A small contrastive image-text model, trained from scratch.
Training: muon at rate 0.0026, 10700 steps, batches of 256.
Rows from block 2 of the image encoder of a small contrastive image-text model, named by matrix and row number. Rows with one number belong to one neuron. Each number is 128 + 24 x the weight over its row's rms, rounded and kept within 0 to 255. All counts start at 0. Numbers have three digits each. After the name is the row's rms in percent of the matrix's.
After each neuron's rows are labels from the 100 images, of 14848, where the neuron reaches its highest value: "peak on" is the class under the peak; "patch colour" is the nearest of a few named colours to the mean colour under the peak. Only what is clearly more common there than usual is listed. The data: rendered rooms with furniture.
# fc1: MLP up (encoder.blocks.2.mlp.fc1.weight, 512x128), inputs 0-127
# fc2: MLP down (encoder.blocks.2.mlp.fc2.weight, 128x512, transposed), outputs 0-127

fc1.202 116:070163136114173126076127122123135147149083127122130122106130166130103144122127122157144134095114087091138138115135133106116124152101113109147109159174093171145125163151123172109088134100137143125108135124138105134139134199113142095114123176108157124085104134129108115114145107074131110120099111148153146148143149139104141125143150112126160159136098092095133145084118121158140080132153
fc2.202 111:141114137109138116097166117094093135135129176130090120172115137125082130085095131146104127120115121144187116116099177186142135097134131125110139136113105114111139148121130108129095134144132150127140178128139149149132125114096102088108110139120104105118142136167154105130157142159089162142161155115142105055124122153133124136112105089117138167146140137144187078145138122099139144114146
peak on: window
patch colour: grey

fc1.171 028:131150127194108136158113133137126160125111133129099120140106134165139103110141090138104113087129101115104078100153141111091102114156129146137128126136104123090149136173114123136100153152114121134106132122119130112129114166078112097101109103060129109154097122087131098130150137187128132150133080100139099156120099116146150146099099132180122154144169138117115137122111132149124087113177
fc2.171 029:123108140086145089096126110125146091116152138118110136105152140117098162131077172124174156159138168137147164149102109149183108139113132129133109133115147135160097120109148132130127111089145152098134134160128137130139141116181137147116161149177126129096145129164158151129116117080110110103120168150124157094122125109110122084138122121078125142108098107149139108137094158102138113127062
peak on: floor
patch colour: grey

fc1.59 125:105141078152117174153101099097155106113152137167130108154121158134136161146108130097117109153136089114117119160143124146071126089153131123147136137163098140121119106142157090137128105159125135185119105124133085167179103149088129100141159133140080156096115138105142129155140103123141128140106117127171160117095110102157159110102113108065090119138136130131125140109124119121093128139124
fc2.59 111:150089125132150139134117130126143176120106111091111119081117120109094130085163096122123123128108155116141114121125120135141133168105131151153100123132145118133139121090043186141148160103118141074124129171134150106118143131109131135126100172158164078109132151081158078125118168099131120140128125124152114140166108165100129133128115094168150139118116092122132161126127147116161116104130
peak on: window
patch colour: grey

fc1.15 121:077115123175151112142087092154101155130154093140114151144143144098119165111157121166160146159101076101140101108124130120102096135110133114140105107111153103112127152143164104099110149143153110134109104182116106136158128149085122142156142143108118136129115163110089155133173105126111100117122094136093123134142138128156095144123102097128144108151137136170140113179077108106100098105124
fc2.15 110:165127203105136160159132160126153153117112141107073112102150089119115135128110127159124140129131127128120166122131172157135145109147101087140104147130095182124109148158114131136098174148132142146120125161128139147160136079158109110112147114144143134130107091106125129100138123127115120185068125099151135158155109121103131124105102129102106155146100118100145140122141148092136146088080
peak on: window
patch colour: grey

fc1.356 090:144117113164156126130130150097144175125103142133132139088168127133130111146183160127110160143155132111128151156137102150137132125150125139131051132184136125092132155113105122133142176096140155117105115147112131121143120144139141161151108174064113119107137094111169166153112125109097129131166136121079123148114109141105110127098166153134100142170106155137147117157148129147085111148148
fc2.356 096:141139173129108141073130141144104118145126114140169131110164129106088137076101118137138139123098099146145119156117161120115119131146144136119157122113138150122070124128139128107141107138123120140164148140115128169177097081143113140081129128150150124114118142163162114122135105141145125130097102113160146101135101114125191100102103095122162182123096134163150125132132106086198129139098
peak on: wall
patch colour: grey

fc1.491 094:153107151114133105128120114120091134106093170118157127065163147160112150117132121129117126157097175135159114165150132132148145163138133118135123132146115149173152140110126140110152136144140085105145106109076167124147144151088088144087087133125131170108170126111117090115109143097113117111110108083166129121109160116121114125079147159130067126098137132119122122094093135166125119136143
fc2.491 097:108144100136155126122152119127140088127112153104121175144130135114142124153111139125129090133110126147095160107138117122177110096129105115133074084130091139100111104128130133115153136172138157149111122129123134155128088112112140141130141143115116124151110147127163128092153104163154119126146144128092107130088164121102115114118160157124151188170060131106105109213144139113149174109119
peak on: floor
patch colour: grey

fc1.467 104:144120150157152098149131089108105140114127140130109141132115103130100169148129118132078125130078140066155167164120182163091112124145118151152100118142100096162128136120137100132122106088123111106081114134147123140082132142117134168151143136125103180103108164114121090108087153147137130134087156113096114142139093128142138115109156098117116124070106132114127130143100168104135116157124
fc2.467 117:140081114134127148118125156127119157152136112118135094079138151145157097100159124112118126090122158129113094137090164118133157092117115083086127100125143102136112128139126109141080157142134124087189160168134100112113164124163094116126108120111133116121116191172126156149177168100113113163149117137120112108145161112098105096147081117128133136128118082152123130129139145151141133114130
peak on: floor
patch colour: black

fc1.47 095:157109109139164154138077159078123046110091117096149154127146136134141093127144111157129110111104091123172153149125118133111111150126154136126141076128166147140113138153125113120116124126166162117130113117142116126099145076114129131154134128137132105112102171162146103142122124102105116109101134090157162112109100135155133127115107176132119110201154124088132110117140123116120166137105
fc2.47 095:142119116075146138139134063154135149127165107142108127120072097160139157104129103165094141163128134128110126147109114137118118127082091135116092120109126123107138135136084202132118099139075152105127158138102124123166118145122141132074123180138108125157119133110151161126111137140159150094157152108087126139156134128170118135098130116132103155078118108142117144155119111121138113112158
peak on: wall
patch colour: black

fc1.274 111:117125103134103110120098204064105107121116118110120167154142158145132120140089139103141106151142133114149116157100165125130109081154101108113108124129131123147121128152150146168110122140107129140139118138127105134154134088131172138105103104113167125139128072059135082163131126116126136116142136155130181153104166123138094142098148165127124125121095135164147116137178132116139102158126
fc2.274 122:075142156126184143142115100162117119182097104091091095129139119090136097120146104159123132116089111106123140116130145102086153149099129148164128156126122120092144133120145098117162113130147102096138164129093152145088154138136096119147165142147130149097136203157109136105143100111122153134124126101112108110113172108160134147157163157109127130117157122129139121171097112111147123113107
peak on: floor
patch colour: grey

fc1.68 090:133132121093098167153084141106123095125106140125128117143088134127129132147089100138124130161100117177087135140111145100142126095089109124130108149103095143094142148091140121136142109170132144090147117146151154139109109117137106133101126133169136145113125169109111105112128201170109146146158140148129128109129135056161123116139153137148149109086138086118107122155102115181118128177117
fc2.68 086:071145175128146123058119094108116096103151147126095107138155083120127140100120144122138132127114110118127120114190123133138142156148135114102150132137118161138117109118149142097142184094156135123118136115133126102154134155087148102131108095119115125122129149169145111105156103125180136168157139132134127084137081148128139132112127098120086164186103117121166125150151155099164117118138
peak on: wall
patch colour: black

fc1.444 049:085132174118149107145126121129117119121147121117128112137100115132133146133109143113106107144085134156138088128101148132111157136100150097113171120106141127119110141115129096117117134155180120113147088149139133130129111136123132152116139120110137154104176144145093160127076152119136096104165085138128150110161092065178173118143102101120105081145166128170146184121096087132090116132146
fc2.444 052:128126075140115150097138132100156138130107138145137119139102149116156101084120122164153142108185113121112138133152109137180108115143100122154140159114094138113131122151148172120125135110078109142115163109097131104149159103116126079153170122121116142133119134136137120123177106162128137133104176142145125138099145172069087085116170159119128112130117171099097082117140138139147144138151
peak on: ceiling
patch colour: grey

fc1.317 116:119100083123104138145156171140159117141145123168125107121124131132095123131089118128128146114129116143115096071116159116135110101077170123134130105134129104173120145130150151129121097125135109117056142090169130096081150137146124115129125113129116136117119182118117125169100190124121123105165089125107099150169153108109162119140148142133129131186124160135159117115153096155108130112148
fc2.317 129:105096097081104154143171159154129119140096105117155116128162110165206126110102115138144142107099136156138137148121091144134159191134118148157128113084148142110125132081120153147145149110134149116088196111128119112132136119159135171119109091116150154106094117112116136103104118145170132141153085129118130127145115140092108086097134148153118163125145116134107144141130145099108137131113
peak on: wall
patch colour: black

fc1.61 131:170089109163148100126069151104118134103127115147109152154156156150119182170136148118147097118134124104145094127079122132146122100151134150104081111158098150155111160116144114088072138120103128170109135177113160155178155145111144138108145137107113114139067145126107150111134135104155139134141107101150170104169125111132160135130099126122113109127126132135139110141140120148124096101133
fc2.61 124:121125133115169134137150162178133162121141167097144114116083109053097160115144123152130155137146128134115126129136113141105120094111100132111156121102148112150140100130055158123130143138134158105124134136123148117155135130127145110110074134122157095093136123141137084103092093155139102178116140174163124137135141172147106111116107105127127119121118143135116135075114170146147164130170
peak on: umbrella
patch colour: grey

fc1.180 055:089107095108102146144130121107133118119179132095107121139135135136114109100098164146104137111160135116095163112116185096137131143093150118129102117145128099172146147111154150102154106174126116126111149112126145164151117108135131111192142170132137105123127155149148083116130149133119145127110140092091112095129156132128115130120139141117179098160099129088115151139151184173165090124166
fc2.180 053:113150117147158105121135157119091097090120153157150137110152101151149141160112076104124148145116129154153089132163097151131156156157151153127160134119150170111080139102080135149133171118141140123130110135156144097096135118147132150107093082130177102159105127111108127116149095110151125125146106156160101130150105132144128114099103125158081137136111132140169166079106095118095142128104
peak on: wall
patch colour: black

fc1.426 099:146081105111144157151097124098117085103120160056129113169115122173122146115102135120128131169139134149161159119142100128106160119099114143142143163145110128128129149125093163131118139144163114160163184104117147168107165139078129124117140099105100146146071132125139114100143158146145103124138147143123154121167109128099115129100086152121147117136110115083104106158109142111103137138156
fc2.426 099:117126163140157103124099128146104141139145091149116143100102155114116153118135155131142127094078120140120062132114104099132148143119089115113115100156097139175117112117142144158119144152139138144150101161134145103164142124107129095100140160168139131148114149093145184163074137150114160155117146088139116124123081133131146105132119093160114134128096121173121117132150122117154086081078
peak on: wall
patch colour: black

fc1.419 119:114134125084117140148132148153144132129130148122132116168137132115125143124141151138123085154129125118109127127102122095114143061100113108139133137149176131094122140193148154167119176103127150143156091149095168138160137157181155094141140105111147099133138130063111123127106124099159150089137095101143150160154149152123128128148107135131105166099115139083133125135123137082122176146106
fc2.419 114:123126105134081119095129164114149094143173145088099124102102104129120109117135173123166149129124036153148136127132100126132100152141132133116136096121159107115116136103138125156166122145153124118127107115164109124111126118098139110136133117127110118113133142155181102108157166190083146130123168143098110128122128143127140160091117134084164122151125128098154065141143157158147121128141
peak on: floor
patch colour: grey

fc1.252 072:121119144170137125141148092104052126098100153139130099122068104128092127153166119167142091160127126081138106131133117108157118113112116154128148110137131116123162153173126144166108148089093124135196138130141159084139162082124103137118115122124145091159131122157121115114129113091163110113142131082127111168139132115120113127173087098150147149137147137145115105137128131107120135140131
fc2.252 074:172132144136128142120140170133134132177138100146108113153133146122133141121087098106084168098129141131117169096108143188111121159134155112108111147123161150151090119080124142089117136138155112121075108109151104176102115129118147143131136141140135153125087155107123105139118163128088167157102149130138111130115105140109074102080118170082113150117112117125114155144143125165123120165116
peak on: floor
patch colour: grey

fc1.107 093:135141124130124182114140127139122149112124132072107123113147118117154153113092126148112159116107133074154110149165093151149131124094145105131146161141135155107120171159111118175127101120103100140125097137148141164148126061144163107165114178095116139162146121153098091153166148100113138109148089083075159133094080129131098124131132146135093128156135125112136113120121118115137128116139
fc2.107 091:121157117114111120144149112138091131088095142163117151131121130125120124118128096137114163131145104188127146109122150132167160130154119139125135114136144101178142118168137127100148108099153159094046081152104129094157135151098106105074123107167125114117121162114125090117104143126157098166107089130132132137156169142155136098131138136113144109124137122101121094144126099128152149178167
peak on: ceiling
patch colour: grey

fc1.282 043:143103102136124135133149097091125140084152161117136168132106189047121129106109084170126112136111166101089147108115109112102143118114169116121108133161140124099144151161127122113096099163139151115142168111139138170129093111179121133146160153164085141158148135106105132128125118119086115152109152137143155083126128132147132111117118143105129152150128155137167104123107130121109162105108
fc2.282 043:117098129125108124119130166185112143117137120140124130125110111122148122171128123114110118115114103145145100115110099167174085081155095126111148111149077140123123132146149145112149159080132131151119129129154133089153165121081127111140112066133177143123112097071126137084161129144138161107138133114121088177140143103130149155099137157145132109099132103121114151161164113172110127139110
peak on: wall
patch colour: black

fc1.161 094:149115139155137109108066120084138100145142122103141093135088109121161129120140120092158134135170184119125127143105146099076113167175130121143093138123097145126124125116116152112130161151133100152131107170132175099094105148113118144126131113176082118133122153154140121100115146138119146128147130131121132153124145126153103150143129126140161147123168097152060096171146139150145112178146
fc2.161 098:134157128069112095159166117142135134133161097168121174177184139131096116122125173143105107152135134135125071152135089111133129147122119132133176110113143122114161142153119087157112117102129181154120163119165072119106148143097188119136116133123139116091141073122120145110145120134144115118109116120132112133135096102123103160121143141112162171129114138117116124119142118133132079114123
peak on: barrel; arch
patch colour: black

fc1.219 085:100131118133142118122156087085089135120123123123120094155089138126108128093117176140119145089077123100134172141097110164113117115085155129135131106090110092160110123168163155144123127150142112147159142147120123128172121146078108138083130132117155119189126113146099097099094110111113114136142127113128146134130163114127126150097150129145114148098129104141139074130107072152125102164142
fc2.219 085:136127139121127100131113161134150106151084161113116107106190146126135136131144096125142138172145114138118092140142165162169117111162120126103107142137141130127097138122124107123139154140110141118114121076171123144068121119137094149139119113158111121131133163072147156168209100124114125102136091114139117122149101121106107098148095125165143106162116114108075100167122113110125163116126
peak on: floor
patch colour: grey

fc1.402 123:136125110090103110125120121129147154134147133151122068186116130124130128152167115128104088130175160158139112075107118144142122119110126160138147159132130111136112161122094127151186157126123120124114097127120143103117135117170066120143162152139105113110116137106119122107133135109083108146136095136099106154131173177115119114120116111139104091136126070088165105130105143150135125166175
fc2.402 126:105135110092120135117112117156098111166140110163124147137099167051161109124126113147143161124077112151138099081109130142128091136102186144135154147150136163130153144116197145143106137151147145155142111093148128094131147115099130122111137142119147121130091128137128107102108152103161142134151114110092143094147121129101138062125103137137145097099157110133154117117127127174147160120113
peak on: barrel
patch colour: black

fc1.495 098:136124128125156154128103124087098089133082136159129109161087113164116106113121147146139126128103098114179114150121171127103132137151126070139095096124085145119124163157142142145106170118143147147135121115124146120098124127158158114128128173136165162118130152129139132178111124147101090173142106075096144078151164140123157115115134176125095122153154121130122101156088131141114113149142
fc2.495 106:157148091121129113116077149094137131075130145091143167149090143116135146119136145102106101099156139151120142136145162109139148112126086157151153160179120137115110117148110133110179103130156111130175116104129133119126119132120161098133109200127114174133096110125113122111123125101137135141145112102175127130175110173159123145128084133146073093133149112148142129145122115117080113119145
peak on: wall
patch colour: black

fc1.229 102:156131167119127157136089123102113101144107118170104114164121141137179133143142113094151105075133114149099127161093131094143144167079174132131102107179150128127141128115153116109149109127116135114121106131114169098108111140081118164112173110161106086086133124131130127101140116125085114142169131167128110116131151076106115131110132107102147086149127121124124160179156133143135124145114
fc2.229 104:125150117104070145129156150113140112138162119167120107095125152151084124128125140124129133135130076094135097105119126131142143100123134094101178104122097133135168151132124157084132106137133166130099128074127083109102176097100130152120102096139159145131092157164171117136140130113147085119136127115152143108099147167132136115102177120149116139103145119100146139112060134142142147152127
peak on: wall
patch colour: black

fc1.394 109:122125154127072116139121134119081139099120133147100078102106119102124122089147135150120112151135117143125135106143134125140161112156132064116147132122133163159167150129118131101105153107113181147085166131077122139167123150116139144158136145136150124142075122130127170118134153125112118097144139126171102099115147141154159144151112130141150146081201140159117108114156126173149145101147
fc2.394 117:136120096131135151066120131158146065132161135069162144111150128133152124142099122151155158097127116156122159112157102141101147141137114143143117102130105107098105173138104141138143147188103101109097080146156136107097154131125146137135127132116117123119171123112145101088125185125156139146155125102109117146152095130127106131126156075128140097163083109129133142107089133118145131134091
peak on: floor
patch colour: grey

fc1.57 092:115104158100088126097112106123114111144135106129116107082152153093153077095139108171157132120142118149122118078123137126165095108101162137122107129153130148114110141114115161094109160155126097088089172171116144088121164137157141154114186133125165114138130122148152137120114158125170137137133126106103129153095119144146131126081124155112142127116115164125175118158136165132161164131152
fc2.57 089:137109082146155147145094126079145110149072163132153135120114139108157154152112103159099163151121126111138190149145126074117135169154147163161139093090107093121120113114149117123139125113164160105126116098104105118113133121116116169158128155141166118115158115127134141141104140106118132169113141117127130086124115094149114105120149143160130174116130096181101174117131116159105117098127
peak on: floor
patch colour: white